config.yaml
arch: "vgg"
dataset: "analogue clock faces"
color_jitter: 0.4
downsampling: "stride"
init: "trunc_normal_002"
epochs: 75.1
Rows from block 4 of a small self-supervised image encoder, named by matrix and row number. Each number is 128 + 24 x the weight over its row's rms, rounded and kept within 0 to 255. All counts start at 0. Numbers have three digits each.
Before each channel's rows are labels from the 100 images, of 14848, where the channel reaches its highest value: "strongest on" is what is common among them; "lies over" is the class under the peak. Only what is clearly more common there than usual is listed. The data: analogue clock faces.
# conv: 3x3 conv (model.blocks.4.conv.weight, 112x112x3x3, each kernel summed), inputs 0-111

strongest on: dark face; minute hand past 9; minutes: 45 to 49; hour 4
lies over: face
conv.44:122106129157141118112129120135118103112181129099111145106086118172131207124159098108094102103103119109124161146164093108163108134097116115117085105154111120140110123088136134145148172124167118131138139132136147082133145135144121153107109111110124148146119103140127136103147066128134115095159125096152111113142157088107134140133138127065

strongest on: hour 1; minute hand past 12; minutes: 0 to 4
lies over: face
conv.47:121139121126107102137095145126150171148120120162126107143134150138113100111099107122122153154144137127112149133094127034145118174134129086123107149104129105139095108114084139117165124105102117134159136118126113176124117138115114099146142133136184130120127129147109131147128137162124146129159117148161120116075066086142160106159178142143

strongest on: hour 5; hour 6
lies over: face
conv.55:101123111175110121160108127111114126123139112131097124111098142088109114138136114089097134152098132137121140122084118080127119091111160099103124121103136144157072134116137072113111134134147145132147121135125121166145136142120100131119132097120129170124112151157106122160108136196162098109129134123082062108091110151081136113161106113099

strongest on: hour 3; minute hand past 7; minutes: 35 to 39
lies over: face
conv.17:123134105182148111133127167045058131134090145116117153120137128143116137126145088150145131137089132131120084099119101169136150163128159138123126077127119134112149108068136120131119114154106086113114094152135072098121152136159127131105115138145105134105157118127149140137133174109114087105140161113129124102134136111123112117109117109129

strongest on: minute hand past 12; minutes: 0 to 4; hour 12
lies over: face
conv.84:179102119114127148124158137171090161142154111126120101148129085127152100096133129113116119108088173134119124104131079106144120108119109141110138083157121129110115118147133102111132124109128099121135130124106110161116123091069131076136131148113135109098097147100148123107121101104158084089129150151140099105134101096088183154093120119160

strongest on: minute hand past 3; minutes: 15 to 19; minute hand past 2; minutes: 10 to 14
lies over: face
conv.64:141127105152078123146164138075135107150089093122130077082135122096138120109145132136090110154138118130133154085094151058066150111165128184139132145123130159143155133141160125151132116094136149097145115168112103121143103124175130090129120123138111142137147149132100083115135122124122109139129159089112132119129113112120153129124157149126

strongest on: four ticks
lies over: face
conv.99:105095121123115132123134143094093135097075087115160121116125116137130115170086157115128166117125120116148104124088104173139121122084119143097143103172105110129161107106126153129165124106123135127083113136102145129118153111110172125114081138120129104106112121150106103127170111145092077146170124097139150122116121166200127134128132146141

strongest on: numerals; hour 10
lies over: face
conv.61:128117092165098191127135132094100128155094134170126114165173153149156096151132154133096124106121114081132158116107101105116140118130129128105165104113134123120118106143115105115192155085112093136123097113100099110157169135111141143113132105113124123116140067169144094088156113114101121136147112135097132122097160118099143112127134134131

strongest on: minute hand past 12; minutes: 0 to 4
lies over: face
conv.67:129116109019160142166128116082132129115122120131152131147123112154106130147105158119073121135149122142094133101086128153118163135116129118132126110088148093113163197103115150124131119138101129131100132118140097092116095140138139132130122126136152143153128156168142093164116090126120108139131116089121144093141167135149109114126150146110

strongest on: minute hand past 7; minutes: 35 to 39
lies over: face
conv.9:075089113135127108120127100096130089144148149166140154119139124146103117187135140148111114146111105143157132134098103126112140121104110142114169093132152152156113121119101124123145070136099137121104117077112124128100130143127108131103127204105115131132124123149113059144114154124121134127129120119130115124111140154212108172134121103110

strongest on: four ticks
lies over: face
conv.52:093126090164114119112109146099114137131149105131100129124135113115158107102126126104128083124128156116130102154150131140126112151082112098132105185117144125113139108099132140166138142139096095139112145122131091149136066143141156171148114144124143141098107177133144128116115098149108143103142081081186134129109090142122131182086141121084

strongest on: hour 3; minute hand past 9; minutes: 45 to 49; hour 9
lies over: face
conv.30:145141117108094128161060087140185094087152149144121132087099175089169178146087120121121141106097105122132135136136189159094110146147134127127130139124116126095106124120126113134082142113121136118077132139156098098149103130144116121144118095121110131156135119141117135109167125147144128135110103101103132120126080123120123118090138160103

strongest on: four ticks
lies over: face
conv.50:107157107135183115111114168138103090147130121121107122134149153153104167096135203106139106164153077133102144176172124110142095137087115107107134125148132122153128121136142118117151120074128101102096104130097116164126101143075099140130145136104119119137115142142146141088093106146115099102129089115160112123101134123112132142128134155102

strongest on: numerals
lies over: face
conv.91:103103147112136140103147115133116110125064111160146136135175149118103101116159104137116156095119182073147135127147120130104121151140118156143112083163101117125123145116126112149136125130143139126176117156134068116144138099135134129115178080103140146149119109076130135143097140141056124143144108117122141121150141176098100130139132126161

strongest on: dark face
lies over: face
conv.43:130120098119129107155112124089103128150119181099149127109180130146120080159152132123102188149121084142145145117136134148139103115189100093123103118153131090161125129136129108103150113104183123151109120087091134129114136105134100131101119139154141106104158107110095072127122114144124121116136151106114170152122163131082122115129137120092

strongest on: minute hand past 2; minutes: 10 to 14; hour 11; hour 5
lies over: face
conv.3:103147146097179154136114143093110094090098130121116126125097081122130156100107107129134136141165100145120113123133134103106135120138140169104099146141134103140124094101142118161130119097132120136134075085117092111087076123169129084109106115115088164099117161121152123098138109110158116091150132109132125110129100071143115150165162126123

strongest on: four ticks; minute hand past 3; minutes: 15 to 19; hour 1
lies over: face
conv.94:107190123154147108109134141162117115110121129134093094127130103108102160153103126129123086113112112127111109116127138154134125156100138112086091089113122074155138117125139114104103099135105121134148143129148156109160114130128113179165134113128099130136126131085168153111172113149094172135141112093123118105087173086116154144158087125089

strongest on: hour 1; minute hand past 4; minutes: 20 to 24; minute hand past 5
lies over: face
conv.13:159113123131119172132107083151155129119115153159113158145168145139124098153121121099100095090123096147113121141136098100132119117084140101152083129111138126125136121096134123082094119130155124146107149124159053112118155170111143115107146126148129162132111113154115141120097114113123136170156080148107118124117138114189158126168091106133

strongest on: minute hand past 10; minutes: 50 to 54; hour 10
lies over: hour hand
conv.102:140155146143133116129058116103097143147075147120165135160126148139084084133156113107127136107143150140117101121125122109177123135098133119141138107117108102165161104109129103145080102129099133137142104156159163117119137145098100137115124144130109127160148117096113142109169093101159093161108177128145157103103140107123168140120134076155

strongest on: minute hand past 7; minutes: 35 to 39; hour 4; hour 3
lies over: face
conv.45:100083131147160121127159123103132136159108119117106150133111104140138148155119120101129087122122116197100130150140094120139086146132118109128111141102138081153145148095122092107080088136136142137107126135168132118090133135113137129123125122134132075106156106125093159098057123120124115136140095133131086117076161115135175108161099117130

strongest on: hour 3; minute hand past 6; minutes: 30 to 34; hour 2
lies over: hour hand
conv.16:167105116144113111126124140109103058101125109117140098113085130138124140132116089151085134082089088132141200110144155181087145149140142152141110127130118129138145125114128125143093126125125108124107102128142127094143115131152123143109131093130094131137089103161103101080144110090127114128154116094150131144132135113165134143171170163149

strongest on: hour 5; minute hand past 8; minutes: 40 to 44; minute hand past 3
lies over: face
conv.80:060172137145105101142135129087081120131118146112152132117131158115105126139116128141136180180137134079164195134102143127101124133146090132113129139125144090158108114109108120123108123127142123142101074125169097143088124136137091151140114139141126142136142119170122103123155093146122162133161149128159134166117106118125094112113170107112

strongest on: hour 3; minute hand past 3; minutes: 15 to 19; hour 8
lies over: face
conv.60:081130132148120107118105111113093121175112139139100159117117100123127119072132146124129146109154116167113127137077157144091076150128103096086091157141103087120120115107131119135161102100111130130152093145107109140155119152151128151109115076133159155110121143120103107151127104170121081126149117109149109116097118114140127108189084129144

strongest on: hour 5; minute hand past 10; minutes: 50 to 54; minute hand past 9
lies over: face
conv.2:147130153068123130139121135141109124137163154103162106104112107087098180140093115105086101095112127124096119125156086180129131118120110125131136113157080124130138147105164102118090087125136129123111087132130093119113079105148143118118139078111110114131091115127149128140094123082090140130154113095103101154155169120136139142130139107103

strongest on: minute hand past 12; minutes: 0 to 4; hour 7
lies over: hour hand
conv.110:106076126132110141106087112126105165130105122122145137129129132138113081145130113096144158153168134101143112158146131124151139173130100136100127108125104107130072150112095135123131126091111094093092078124127123164084118169126117143118123101110178148129076108129130128136113117140137128099169154086175135121119066155109127147147137143149

strongest on: minute hand past 7; minutes: 35 to 39; hour 4; minute hand past 8
lies over: minute hand
conv.71:144114122141129141133079142104105137085116120106127135109142148154119119126140158078100151126104104123184159138141154117128114156117125120139117133113112100171095110131132117147132094084129113119078152141156142166035099167147084134141131108116112124070125146142149139139125128093115103126149099144096122126086123114099085128143148117124

strongest on: hour 1; minute hand past 9; minutes: 45 to 49; minute hand past 2
lies over: face
conv.111:055121107130096104121126112100095145129096158142118192120090103125088138095119134133122091141132133154130125119149123149116127107099140185103125138114132155106138125108166135134139146135122144143124106090121124121089133117165108123130117110128140125128158165165122117112101126099103130170122109136139108110148135133118064181102057156113

strongest on: hour 1
lies over: face
conv.38:135184146176149082111132116121132126148128153166110099142152147160129110135159143124182133159160160159110132151159141163144119139153105169132114127135145112136152106159111104145112134124130141162153184128119159134134129110107105142146173151099133148106151113063116099108148119138114154150114106131153114084098151085142125103150097155133

strongest on: dark face; minute hand past 2; minutes: 10 to 14; minute hand past 1
lies over: face
conv.34:121130117123136152158082126097115132098124129101108153098159113121165095161156143154084134124099146127138126125110080143122150083096101108097111123152116142136123139125173119127127099148151166099133141093159116081129108122141126133092098150124090137119081111077123127090117130149115089197104084118098097126138132096129134137139111110109

strongest on: minute hand past 3; minutes: 15 to 19; hour 11; hour 10
lies over: face
conv.25:136110130145106128136103126140112109116131126124097108139091113057111094130160066144150137133150139122101138113131097113138135168123107186089120100126124139152138111122107085155139137148115151140161094112127072088142065131127113089132119131141107130137136180142149130099106140114146123075138130109108134120124081071121139127102140112136

strongest on: minute hand past 2; minutes: 10 to 14; hour 1; hour 2
lies over: face
conv.1:106136116131128111132112163121130100126142114075116113112093138124109077170116097094109123126111088119105114115101113145106146171107107159123145116151136091138128134139098140164152140115076126088115099108125109155124065125114139162169096102144080158141129146140151117088133120099108143087142118185136153113090139114142115164126140152109

strongest on: hour 4; hour 5; minute hand past 1; minutes: 5 to 9
lies over: face
conv.36:076093145158089119109149148176081157135138090109133091126104109117093102117138156122095092120110125134136135150172085101140135163159114101075130107134092103124104118125108104157119115114125118103124092154148153127088140130161099135130111140173126103087133129149127112112110166143109161107123111084152127113135138113130142168113145133090

strongest on: dark face; minute hand past 12; minutes: 0 to 4
lies over: face
conv.57:099105119133147089111118073120132101112119107103077110124123108116155130094137099110104105098116122099122144139138059142115129126090148135114123138122130103106095142115144105092154118121116103129178108099109100102159141137144090159118109122129077143138110141117129132133127120119149130144130058057144119125071157117111143128169114107118

strongest on: hour 4; hour 3
lies over: face
conv.90:058110096107104141117157139149088108095130145115110147060107157115144138101128132130117141135121100093155122146143120125133139159113133124112134072111141136126149124128143140156154104059138127140136118123135121128104110122175089138114125173105198100117133098128093118112131108119143115104159140138136080135125104104136131141147102182108